config.yaml
arch: "uvit"
model: "spectrogram diffusion model"
dataset: "single English nouns, adjectives and verbs, spoken by a formant synthesiser in many voices"
train_examples: 78125
n_mels: 64
hop_length: 160
input: "log_mel"
spec_augment: false
win_length: 400
conditioning: "none"
objective: "edm"
cond_dim: 256
norm: "layernorm"
norm_position: "pre"
activation: "gelu"
mlp_ratio: 2
head_dim: 32
fused_qkv: false
qk_norm: true
layer_scale_init: 0.1
parallel_block: true
inner_norm: false
patch_size: [8, 8]
layers: 6
width: 192
positions: "relative_bias"
init: "kaiming_normal"
residual_init: "none"
optimizer: "muon"
muon_scale: "match_rms_adamw"
lr: 0.0041
momentum: 0.95
nesterov: false
orthogonalizer: "newton_schulz_5"
adamw_lr_other_params: 0.0014
grad_clip: 1.0
cautious_weight_decay: true
ema_decay: 0.999
steps: 13900
batch_size: 256
epochs: 45.5
lr_schedule: "step"
warmup_steps: 2780
weight_decay: 0.03
adamw_weight_decay_other_params: 0
Rows from block 2 of a small spectrogram diffusion model, named by matrix and row number. Rows with one number belong to one neuron. Each number is 128 + 32 x the weight over its row's rms, rounded and kept within 0 to 255. All counts start at 0. Numbers have three digits each.
Before each neuron's rows are labels from the 100 clips, of 14848 (inputs lightly noised), where the neuron reaches its highest value: "band" is the frequency band that holds the peak; "peak on" is the class under the peak. Only what is clearly more common there than usual is listed. The data: single English nouns, adjectives and verbs, spoken by a formant synthesiser in many voices. In brackets: how many of the 100.
# fc1: MLP up (model.blocks.2.mlp.fc1.weight, 384x192), inputs 0-191
# fc2: MLP down (model.blocks.2.mlp.fc2.weight, 192x384, transposed), outputs 0-191

band: 1000 to 2000 Hz (45)
peak on: /t/ (27)
fc1.115:120135134146139142121127139082148155145142086121157169121168104178121086124151150172161109071083103108107105113071146126182139165116131093127067153177103143169161140073127051128111118091110049109130157088134076144133089171137154156161128109125127172127095125135129106100170127054134194072135172141143111178190141091184090095178098109120137101108138120154132048179130114072084090169113104156110154190133065159165109139125139086100106114036125099141119129172117114095135120099123116114159113167142190145112096074078122131152155149130143179125135167137096167158148115131084146065
fc2.115:119193174077103124067114119087112109112087087138100109078181112138122067161166121097156149096129138165161117153079116163056143101094149146129144122157101066135089111080088100148193111150106046109097132108139136072125094099066119187189104054139057138087148140101148058116123151182139099149150129128129141113104146120082162114114154141143175107147142137134145087172167132097167145127183092155137105100171090191146112135147133140131123115154124161110121142158166123155077179117075138138162201167152073129117064194145139096085128099109123111118092101143138159109122112124142108093

band: 500 to 1000 Hz (33)
peak on: silence (99)
fc1.175:134095180054106136108155171125154147075108080188122170087120173171085127137122140140153135070111102175120143161147117122117177173093163117124129183166131136158065127110179122088066089095121170133108172099139133104173129147150144123128095076138122125188146196112128170129177168148135103150111134123105128109174062133092115116145132117130151090153066174148182132085100178134094131138147075067096158161173114132142141112146123136110069127088064131145096103126092144158162134082124143157099167113075098140168083148108142140097113212181109186106108132094095133137131161128073166189
fc2.175:114205128127148153066161147120198164215137050099154122130145122122112148132115168096080118163139091080094082102075119160104155099105156125116085137116123110159164143112117101158125120132073117111121133126160104165119137130142133184108116161123079158143121152103101144128182129135067107145088123154169139149126186101143108158117155133170114123147153132106088073171137112114116143090126190125131153122146128146172154153070150176154137150139156070081132139081129135119101171107167127128154098160134064163201148109088085099107117047101184111056200116163134156098130110035076145145

band: 250 to 500 Hz (100)
peak on: silence (89)
fc1.370:103170133101185116125071149148124163146128089111115136080164153121105145160113173152111138159215155114097120118145094139126090148140143110094152098154136094123146154149102091151145129169151137055142087086160094125160112127131096097044221105179084120092155172128124064066151128122106174133112123142147199100100089087122111135099196162110091060126117113112091110072163114107106154173137145112117157158148137124119081116103173179095110150149124082090163135157149139118064177195127128134117101134154145150159175179134066178151180137130142098093148113138104157086172148160106189137
fc2.370:129149124110127133173086124149152146134133090124119155054145129162081164101124150225152136132109127098132096143172112094138135092139151168076133055143119132134164083184130113136160134161149112116076144160093077112164105174100130101102159121074156142127114126102117116100054154202150139088112097115143115159132124124096181136155122075164105124155161113101128088153135092093125090192136100195067167169092142097094103103142168128127077166184161124100080109100114097088120083141128094107151097208085142140154148126093072149152147117108134179144132118122116128056203188106131172189

band: 500 to 1000 Hz (97)
peak on: /ɝ/ (26)
fc1.167:150095146100107091119115150171100133169129176106109140088173169142134092094137148071117102108151132135151158110028105106119174107178090120128139121114085140136142118100139149191100086180119101140115132154093119138154105101152198115141160146148112157165124131091152140106153177119055073186145115113060161163099083155078090156124147176102188107108168131104120115182123103114090120125115076174100139111069129167068126199124156178092117119095150100169110110138150093146170116170147126146056138131111088113054139163152164193177185116112107148139174154151128130168102177100113093146
fc2.167:086088072104156139141139101108122115086069066130113170155145109118123109099116173197165083122141149078143132152130170174137081099118139153135100182182138100169121149096087128104180172143135132124126120080211115077086149132105096118149106098132109109120121146141082133158166120112117153092092128170177118075111174112109088148122092122114107122095175154191144102097126245085116125111188113116132122128169160129098143028116102093100086163117125155104066140111103176111106118129135125050162155116122166181162131082080151121170061148117155142118109184156128133112153106094130135119

band: 250 to 500 Hz (100)
peak on: silence (87)
fc1.139:128156170105122148123118186084116120136086137174118128142063153132079074157118089108133136057185166131100137120162112149127086129088104141112080082160125128126099146134139159161090186138112115145139134116072119137156137119143178096066125114105127085176160116164105071105132109198128151114127089110120159149158104180097086105190170118120134100097073207133150140106173165197146161164153083134116181105071124126145130058114133156106174059111074125070111172090139139154123207177113122160123139140128139100149153155081153155118100094119094124121118192160076148127138192168107157132
fc2.139:135137126091146084152082185135124123135105193105123160090149097130104158116119119073181140168138172132112097119152139143110165119151154095101150117074163105135176108133169170131157081183157120125121093148120048112188128167098161152135098106150117124137106129175079153106147200126161136123119149108169154214128076115087139111111120123115096093153101125136108143114091104115120151150109145180122160115097133107050148066112177151125099132187136178162117170138162124123121160150064089149137056188051067082122097115110107126117135039096129155143133117160132116191146212108105123160

band: 0 to 250 Hz (100)
peak on: silence (85)
fc1.61:077110109158122138148104134119172073116228183125179117107125129181162128160099124132113160139116111131093112102126057119154147134185162077149125097129157156075098085162100108110102176119133148133087118088122128117063085109164170085178110121101109110120185088121154097162129101134072156112064121157108199116117131133117142113149159085126167105119130150127129140146144175143100134070077137134125107105099148133098125148166124124147141097148158063116117123151181189162094168122091138131099158109194178137105047187151122126047161121145185162169135147101193145107145113083176146078
fc2.61:129145181179112080143132112123155141159096128080123165144109133135118150125087150154105057122149209086125127138147164073132113122146118148144116137142131137148146167091148128097131061101056134118189131140091125163172144153094127152119135059138159138050095206116140150132115090130244126179165150132124090213142153129185082131163140144139122174066082116117093130120072097136135134120192145153142131156179107120152089141165117083095165128116109128085164143141152085107085135089176130132105120131050095123129155133157142134169136072147081114114164083114082106124116122158111150192

band: 0 to 250 Hz (45); 250 to 500 Hz (36)
peak on: silence (88)
fc1.90:072124137159100118110139115182111145122046173132143091108171128167072113143102147140141111168097140082121146147152145144132104120088134180186146135126102145140141134115086129108130058147151110061161148195137093188149104155103089119136199145093118109095160149170132134133141207127135124062137129087079138107095101138129094099143172107227177116131160095122127131112100128119187091086114120130146169158082172141057109074180106158113089157120068163146146117092123180048139121159168116154117177124070136110103157109118067145075117116120162114104157169142111141147151130172129098165
fc2.90:188190085112108079127117081135165123114124110137122159099146125097131120100106113080068094102136136183126103097153123136138136137102174105122139096113195142105155070113128137116148155133060136145155115098123109106111042099123165097093076131158126187152137165092123098138121123084140208113167146172132123115121127082133122130131080169080092117066075135167109099140138127068132090160162069143115148086133090122176188186142189095168181094151133072169115118149155062165128152145076091108166170177159124127147101176065113154133176134085141150148134167117149110116066088115141167122

band: 4000 to 8000 Hz (98)
peak on: /s/ (30)
fc1.319:139099164166115125146136102082130147136106042127104112202125128188071078103189112075182120152081153168146163053132127086082095107128141155153096134121155135120149106118123152176125171103143132163169165102134100132123163140096087147140111167151125122180113145141117107103046128167137141141125133125095168125149168132107098105140116158130134142099062105127133056120175133123124171162077112114071080187143155096126121146102122130126207131112159060139132109075130141124106168158104175085108105143136149067126160117054090142164158160091092134167169169168106110164119195078156128179
fc2.319:087142101107111140214165119144120127095099153172100076051166125081139121114116151141107145129170101132156107117142143169078119103078151135107196124141167139124145107106149161115131099170121082123120071149117069142110106109121146139122141084106180151126154123053152113155161208109121160112146113180170093136070148114118166103148161091077136146087166119069137210117125165143207137110136140171154187088137104107150188092113086145100060125127145163148129124147151104119114100106120119171161123085078122157104158091147177082169052102173127107082120108145135154103140104125071154072

band: 500 to 1000 Hz (66)
peak on: /ɔ/ (47)
fc1.239:160150071141133155171187177108188148094095146106113117073152105172150092112200089118177119098104120075127138111113129101149159158130093127111129179112121163108139125134088147159087188089186089158151085082116168128103163047118133090176143127151122168174085152139132144189089098179116166169153142146112143127083156142154169188091137117147115112126094155099160132111156190123160121090118098102170108118125103124131162096103163153082133097104111067180112079134125114113107146033112068128114136083130129106160160114111080130116179110109113112147113056086096106154129101127205150167
fc2.239:139152179107131128129090140125096127111127149154129139137160160121085152133060146121140136121145151152168091145124121129096111102150168075127132076138126142112094119153215110133131110128082188117115181171130109120131114134115116136076098081175130130074189134103178177037157151080127110096059098148167154082061102148139129096124094109100130121130165173146133094141125059144111165158109125168093159132175164113145107119168109085146141190162202184161137222128143168107127117153083136169112155219090105121108116204130181152122116145142121179147151166129120120079147164108097108148

band: 250 to 500 Hz (34)
peak on: /k/ (28); /t/ (27)
fc1.240:139116033144145135097107117167132062200181156158145092131109068168150135016088098137114135153139124155140157115158170180149101113103089120113091081119205127147164096094129140112150143161162128145082103064133186080087103122193167156109125126127107158241130120090180157119119130156141161136163182143153131163137120130089125110170152077131146194119110163132105116147104088089127143156098093130142164111134146115113104118126144148095177144095087111096117118139132186087113111126112092109071109068100139175120120117148137105179136117112118157099140069128145073116143089171125133109
fc2.240:128112194067089091133143070160100101079118092086130167165127145079147141167137141173191125101154141085079077161101137151089148086108191113133132134135135159080098187134078109110115132164107108146122190127092097143118177123067119100125127153198134153051119101095110121137109109121100097144061103116118189144149117141114097142097110158152128105117123134148160139094146137115125127089145123120158123229099128151128188130082085073095094106206198139148152141088134096175145117166122123166153141166222146058108139132132134101070157149109106113152121188134131115139133172130140128152

band: 250 to 500 Hz (39)
peak on: /k/ (33); /t/ (25)
fc1.29:166140154059116117101102102212160157116070178106160112124178152087161145113120154109151127160091146110176172077136106133134084151094219135150167113115087110123153130131137136136096136123111068117124115125092104098138170163123110124061217070125115151079107091095140124177129040103128125106121088086127100136162210111114119110202173169104106102134085157094161136185102121115067151146136093117116153090137084135151156082144194125134133161156170094091128127178064097127105102119139136155145139120167136124144113137144075116121141163138114080100113158181088186124134136136126164167
fc2.29:071089127085124119144136124159085098116163131092061128099170123138096096142223090119174191114126092105142146139097091201124114094131151075091088070081157152085188138084120130138168144114143107138114191123119157101106059118141132140168143157097159105159125172105101125069135180122066127161138139153167126154100102172115089140141111088107114150121152156141118101037172159101172067163104075104190075146173154109143103134119108127138116110138101125082140161110133161180149138156091126089087104118090128127092143160091118161123130091129116205150144142198142128116152131166136072109

band: 4000 to 8000 Hz (54)
peak on: /s/ (30)
fc1.374:215109090173125101111119092137193106151149144128111164117125118127134136063100132147155085163148152089141172159161128120157122123140116231105089143125137113208136177076201168094048121118134139175070151129155143115105088171156110059095130124118186136180125144083123068133082146127116149102141109102126068148109101177165174111114122158132131092109167125034096175153128102118157115159105112132124123203061157120081124128121162120126116159114169124129135113127087160146095136163170120118155158149200145086113079100106153166135160151180147108122122125077115099103145109115148151128
fc2.374:034109174086121168111132176113072143138125126154097112131123149136142117141152115163132164115092105148114049112104132155087150121152134063155147159144160117099155133175062121169189138160148104101134083104121147149154116102133113174163115118130068133076203134194120186158181122125138111145067144151139185107142156084104098129155132133127128172100130151160163091123160167121111178088174158100155094041177113156159116091131114118156109115142117117123102145115193154123100095082125121144050077144058082167132159147134087062145117107080128160109131166172169163146104146091099125112

band: 2000 to 4000 Hz (76)
peak on: /k/ (38); /p/ (30)
fc1.215:138163111116127148110162139150096065064115133169108136178147130135150201158128147064157145098146070134155070134115068101153166150094134161142102135149172120136130058136120129150169137113162120111086102179134118157135165125165148090116079099205133137103128101107134090116131144183113090132073136129103134073116089054166088178091128150050114162103139140156125122079180131166136152136132150092115155117090215168096150133133118164125144162091156145128192176080082146174145144081088128160104146146094125184139092111142151110165197123127110179123148073150132143118157073105134159074
fc2.215:103151202125185120126158123099172132188151112158088135084125078134097102113114111128122125201048146145142130114164125173084201135137085110096162067123155114144117130133112162113181135119120161091173062138098110141099097101185142146171157086137173093168141079176089141096138101114140124077167167097124112146159139116123125113099127076137109140154148117109106139186105089089188170129146151098202085095071091092176083117134100142132097066112072108108145128113186133115092077156141136112060109128128088145087092094142214154085169139106168142123098150102121115117126114153144148148

band: 1000 to 2000 Hz (43)
peak on: silence (99)
fc1.251:061087128146119123151197128118152165169085168086123173128072108162150150122182182134185154082112100169125133169094098054114160115147087089128124140225132131129058143116123169077135118103126116057165139113144133124127140096132143134148138130160138138107155108146133105111138168113076139141131193224146155118187108142105116105143094146178131116180110092113074129159200160115170136178197122085156120137096116133128103101089078068120112180106159102126105126072084184102094077124130117143099119108114125079134105166148180142118176152116120142134122149081154166148128082120098135118
fc2.251:148159125107134105107104123134070119101118134172151108105127168105109115132105100117145124123131157113154118089161120183082129134101137133095122160040098127158207115130166097189134121130164136135138174119090131100135088153108091088079107107047139192133138216167116137166141125149133144144131116070126114158094143087150081201090152054067142129086172160130170140122063122150098130072081102156125150088146182108146121148167180188147161100173065094162100150142177095175135159121166121134195120125169150173136103099101087129139099103156142089114157129182097137142129164167176133136

band: 250 to 500 Hz (99)
peak on: silence (98)
fc1.130:134124157093138095158122121116156147207184126108137173118111116183164116105112156140121138138140161089066070119182137092129114099161141124140121176118108115137132181107129117104132217085158062120154162082102106127089124148087097138116152095146075132123103092153140156121138112111146144139097170117187109094113135079126178160140124095162142100130075175135148110084120197063071090176133127098161140163161137131153080057107178073139122171185185071099160067094100087135068129144080080138144126128148173156125145166138147104118132133144150141073133204123086129150122096128098182094
fc2.130:090148156191171171057117162123118120094095098065061140143165096176137138161146105133135127138154084145187197159098142112108137119122143164102190100105138112156121156117065142161147089106117180090186094121133143155151097076159160103108152113147115143143115091159127112153077094093119082132141114128151170128112127164133096156152145158112088120138108126131142127209141106128202168148115135146121112060118111131150198125126160119159116065101113154116123180188173142141198114111146147130096090160158139144133117129113168127047162143158127087182111032128141134067194102123143082149

band: 1000 to 2000 Hz (42)
peak on: /t/ (31)
fc1.153:165097161164157149139112114083113157105179093094083107125175132158119142205060143137143119147120201082090126137076125174159107141125127065105160113131107184139084131129153078154191102130174148122152106139165076121132123121120096164119175081123190177177130117132113088080135163147153142112175122119089136147152145153157145118133079145136155045128095133120160145090074135085131148023141100142137115107101097132145081193201130118111049114115133098140167128138178121144147150183149077136151177114116140107169102121132128126138102131106117120097100144127130169109055135099092157053
fc2.153:161102136180103129103153131129074097093137115076145130132159078118192101131136117126135099122088136114153112103207123153127155102124122094128121121136147096120184140108135166181125184156174148157085082091138170141151184106172147115180193127112148189114101147164091206133106157100117103114109086108129166108068169062183205106117138130095082191111117139155145157156097132079102096119085132141123132175079134123136123094121072153088158139117159167105162111147141084146152085174147100204131176100110121120106137187121107135090167125110132171123174138208113096183096106124105161175

band: 4000 to 8000 Hz (95)
peak on: /s/ (92)
fc1.64:119086117111079142112144158135162185138138132169000142108166168148132113169152182163157144143146155121126086118126095176143172127110109111115154132110101134176154154122135141117157150105146131115111124141122179071126079077090112135124134094115089087092141165105140079154152107152162114105168133145113133099130098069121083169109091131151123153100109095103125068102164097089188170192126066156118142129064183105141084147183118147107101173102093093158120098129166136086088154151137138120127161163214118177139142124159086153099157103129167147083122136154065119126178136140066063194
fc2.64:154170156141170099100095115097125086153105130106180138151125155072118103079133131103116133147133161137119135122088172119103098134134088200172092117143130108134131116145167068112128088173171167135131112125116085118175141106112176125154117197135105133144096094144096148175193132115104170128111101092114104135128188168122148105133149088116123081140146152164130135141109138181128101076136151147145136107154074169094101113135150138132126088109175101138099141103068137140145146117160106073179100123029152032145091174159163097108114153130083134164177112077186163093067119094154240072

band: 2000 to 4000 Hz (94)
peak on: /dʒ/ (55); /tʃ/ (26)
fc1.94:077097171183113134134135136041135139165118116070143148174126119128132183125133152139168162141197155164138119144119142113113081117135109092153138130129147169115092145113155154145093207113216159099098150064110132155088139132136154239116139162083108139112164100114127117061076134100108170135137143104076113148145180115142120166124144139180172128077107107149054106101139157088125126100124131130167078100126148154160150084130160098144141160171173086164117100133125106178101133067178098084137158112136107035150130123081160151129144092136127120153153071108126117110058121096118077126
fc2.94:164151086071171095047127108177110091108152147157081110124150100154133096119119112161089151128063118114175085093132112156133148171134147139076092155144166114142148137121088117097208137175119128139184091181115105157115103134135128082173122162180097120157105140114120206158164099121132082142103117156187132129117073119093152066113149105073118094190145134099170122154154193115086149173141145126081121133159124168052103133101085141128099102097113156117118159121189161094157096200080137153115129160093127139115129181145121121130146094126148120139079168179202144138180066148106145109

band: 250 to 500 Hz (61); 0 to 250 Hz (39)
peak on: /ɑ/ (27)
fc1.43:126165092149120125109133142187077114127148157163123141158110099178177149118129122134140103151115093117124159101104138156185138109132169113166086130124131119143146084098110210121098116136121082130128090126089128158162185179136060081118083048088160132180090145102144122066053124080094108155126149134105112151168135133106106158148138153173096076135107162090073146162157099192113147121130185149183152111153208145180144122152150127137202116140103064071153114129165075159067111158076100156097102123085150142122127105104125140169118189093131096126141178090093121160105178110143161155
fc2.43:131135198117130091172101150108095139134135088121114086153185124083069139148162169140115157110144157174142120174102157142095086176115131116162129102131180079112111164151132101154153107150101176134134160125127120146135108071092181181100123158143162168132141063079114097189171147109149148143127124152198114164152118118140129130128135067113131182113145097133126202098134093028139075063151099074139145128125094156093119143134087062170106169145132164115057116113126145113170107116149127151127138161115070121084160127143138120105131108126065209156127135177122086083139087111121210091

band: 250 to 500 Hz (100)
peak on: silence (88)
fc1.269:170064107142060091129160112169102171196137198099108142122105086091129075115144113130152153086142147145104094121125069105136067095078079107091119179144153075153131170200123200132131086087155145066119150159152097160161145171133146202119163161129109068124102127175122095126103135122093193124132153092129123114190137134095149156113123156144069160153195159173120096106075151165092184137098133143120121117105097084152095114153136098123125123130124106110155152196097128066163105174125165127148135139179131172119113108152164137119123072112123097069090107182138104149106135104094121140
fc2.269:117141174100160160177170172095124083131139066164112081147053103156130159122111127149120108141137185147158138122151145149065131109150135127136138096063132217101117092099129067149146175135105146128129116045107127127116130125089157095101150149109178174100127093034137136112126098134160124125098116131121112125078110102147130054118131159091204126110059151064100126123174086087137062111160121097136115125208146135140148111118121128180127103130192095107139085076137122136067153139140108192135115119112091127134110120165136171066178129156101134149190177108112139139146118172129084112

band: 4000 to 8000 Hz (93)
peak on: /s/ (76)
fc1.49:123082105126150167084176155114129123140133084123121181133133085118065062123131103118104101093142162178158087137144099153088107158136115123065088123157162133136133210095178164182148195120203198169148139127161120145137104114093111127149130171153084167082128150117095126086103098153083179149122138121140142183119138139133095120104145105133083087172138107139094091092088122183157186181073160172143132126150063154182073079126120115127116166128115159209157128162072131139076099086126127151143156097109130086093120136141108147171155106095101130073131134133130097080162092083147082150
fc2.49:148176119166144111112065147156170113181122109131142169216163138076185168127141118108131162142120094092115132129064115161129159149133164145114114132120089092125099127155120131162104084137070115130134114135091159157086144170155118117148145090124120147124181127110165148119111077089147114127148123086154075050127101102156102089148153149166103135092099146145096127058160085102092150146120114124141094157112108083051145167140109131166101148168124197082113114123161105108163162112173070121137083135155135101115138172141149104108106061106178169194139095139184174137049081224099097131

band: 4000 to 8000 Hz (100)
peak on: /s/ (97)
fc1.262:176145161139113150193132181159173095092152087092086106167137153142169103140091121230147113133139089116142147122154121166109125135125092148099115160119130129086136161152063098080117092178164190157112143105113156139151146158099142118116088116145162168182091213104081132147126141170163086168091125147142130125107097164170150121050171129115094050131163061123101095147144129131141134111080135085077102221070095143050117128102089140056171122120119123189142106147102135141137141100133103080113135118060126134120128173136120129115135098117110153166168121145137097125094102100167105115
fc2.262:121136110153187155107091150107087111161086125202147213099100110098084113146146177104092136065144140169143130140131133154086134072108169112150102161171181149112135083172111116139135153079075110097098080127130088178138118107158205134135127133156069094117142081141123097127102147060067139072176148111121144131123124115121132182161047125133099223111121168100139080160132106132166159111178111125144181080141127151131093055150111221090079168116089165127098140095122095142141160128116122143119181140135119149112125135101126137136134062121089120102112105150134133111096135155094126179

band: 250 to 500 Hz (52); 0 to 250 Hz (42)
peak on: silence (97)
fc1.18:196134201191089125118144159149117143158073178088081094114084180093087118123097147175142084137126140144132135167120141066158075131146135159072111129141071087124109122129106083084166127161182130090139140127074141167083144142064122079169144110109154099133166097134144119183133168115124116130124059136148174112133107119134163123102144117144043142105118094131140128124123112175180134125124102154137133124066148127111215145172106146103127108134141126085143139167169101187086140115151162115164094119101093135178209178117042147085118114141138156156095137112078094099149099098163154172
fc2.18:146129075143188100157130145107151162158143030175190121111147101164142152171125130105099153153140158071149132067133099187130163125086122116139134176067173154108192110099065173148081124070090127185093113131157147162122102136169128150144112063104128148137134191135096138083149174134164119107132198155148085150110167100169101082089146117108195103187154165138172106093123169071076119155145183116093111100152083126146051134128104134124112165124072076154138126122113181113168130137128118136090150135147120123134076124133161094154110106081156102085161109120125124140085126158123130099

band: 4000 to 8000 Hz (100)
peak on: /æ/ (26)
fc1.331:182139072082136146062201137131118138122107106139099141119122097110065158160105145133182136139134101191124112122134155199030158130124139128087134106138162091062087139101100106133148153151137109147147118145153083153169099135097122135107129113094139100122120088057071159075104155158121149177111160101116122124153075142107155214083074140172123117166127119132144143072048102134100174150139191151109132141063137172186129086140130143148156103125149158115150174121063132133238124139095152095139166169105118113105154103137093125102112153093144154169130173118113098095100124156106110134
fc2.331:180145117080132122115102116136105164085168088133161179097169098103204084079193122153093161127118148135145178099052154086114134134144083114139084165085120134140157095187061128135118136096134104118143102107160134111113182161159127154145121128127128156113112093124136103142119156082116155142131133106172154242101140094184074146103129097058115089143130139106125092120164155156140131175096141122121131128202173137118105123024133165114153161172098124153093126095148112131074158109172144152100148117147089095134130175083068160153130070122120103107089142134125053086107134158136182149

band: 1000 to 2000 Hz (47); 500 to 1000 Hz (38)
peak on: /ɔ/ (28)
fc1.348:147152156127066097057131081102111188116104146134135186078136170157125130115089087160117146093132138125126094127092131101194148172118121092101073134143125190165100194146147116097109145118119115108067117131089104230115083114151152155106121095125139089128144118183160143118103137087085141166066111182117083141116213121104163157166128137126160171102133151198096170138188119114099159083083130064204121077090170104174086107124112138172131102176097131121097142126177137145145131123131136094082156129165119138156140167081097139068137132157165129142097097098106102108123105165113115163
fc2.348:161161084118111145137140166108138104112191126141148081074124090135092133129139130155173127155080144080099181124097106163089164119120123094133160143098102088105106153087172138137148158178077095162092137063118135089161137147142101118162106255099130147163165127176112159139147138158180110101119121086179140087133120185110142106071139141099082103188111049111197122113135155108100081102122098135049182145128157132104128139185139149136140124100199119139154104137180137114135180092086130169126145134096128098100130125178153126082116166131100149099160118172146166168133101114165198101

band: 4000 to 8000 Hz (74)
peak on: /t/ (42)
fc1.236:147151170153201140075129140151129142125129054045099073156185144103133162167140121154188148101125051094164097095091131124170174144121142146150153134133124148099155131106100145148157140138113137142131104177138161178202142109139187126144109128160119125092118101074122154076096104139151037183125142095114147138155035124126156182089087166112183118098138105123106120098111162143159165118090077110130107143147199117109161132047128164092134061108147120147168119073159078126146106109156057123066130099140175141154102105112161129128136153087144159145128157125099145120157118107093122136
fc2.236:095092089176124195157069109124109163181069169131160196146098150127162095061115184101113145123145092118091132130169150120024117069148102105104128138132076150108108160130161120043110152146088076106132171110143134144124127135120144164093125099148139127116124138127140148133148156106120120079118125119132123109122190134123072082116139169131089161123091205128142127181176097105168135126158159112132074146137125178113157087152036045150130194163171148133131166141111083169147164143154176087167150173110139127114166185113124123115144094118114106156108115144095074130119155097179121144

band: 500 to 1000 Hz (39)
peak on: silence (100)
fc1.213:131170130087139153117116159151152124136148076162135166165159119126129145146175096115118093102104079147082125114087204134175105160116154099091168106142097136075103110097156117122132105140154105145120141078111143163139167114167122139168093134138144096174077124075087197116098167113085181097161134080139128114095105111104092139163178098151062149112102152165135102121105176144122134136146164086144137132154148184170171083150052171132192165107095174152181041116126100160108069181090121143135122201048091109136176171104138128127093104083139163075081119152119094144128145153107147156
fc2.213:130131138106121111166159137136133182107087180075130091111118112166140136188113164152083140103072161131155111212156184120152109082184120126120150108118133137127131106173113151142133063081072159160172093182121164170131147124124116188123092144102158149047044118097096135148153075146170115104176191161121137101155145114207109124098073162114169202150101104123151097103102096126157075110122101081164134135136090114132137128091103148142122060143109116072137121154147109064137100085141119079146071146108165136125152070138127132140171074109138129147158115105107150083073139122077117114

band: 500 to 1000 Hz (93)
peak on: /ɔ/ (31)
fc1.210:116160142179084163082152143145094136109119108095139183124111142146107186135084112107172179112117148128155152114099046169153154135159113149119144106202181141126101107126088066150116188077090107085123091114115147107097159110156085179118089140102081158156127146099065111118076128152129100159070124094106123187134131136122146146143113121172060148142095114161169119107130175097140108103106102103099133119151146125104087088136147109108141085114162133155092112192158151181173179116124058124099100106081187134075139130103136097159214088105126152141143109134121170171158218175172098132
fc2.210:094107162093168134175130142129141111139132164133127101115109178165136143138149124123105122106086062167167079112166146092097110148160114086098122124102096121110179015150172161161122081139132185130209133133145168166140171160094138129089125148144166137127116114144162077070087156107114146134139199133084128094138101094097141141169107166050197166130119163099143122094133095095160149111130107125157156161136119137072157167118132118187133182161138089142175131073150146124065057124123151128150167077136084173153110149143157144101048123143147120125100197111074073128091126109113114133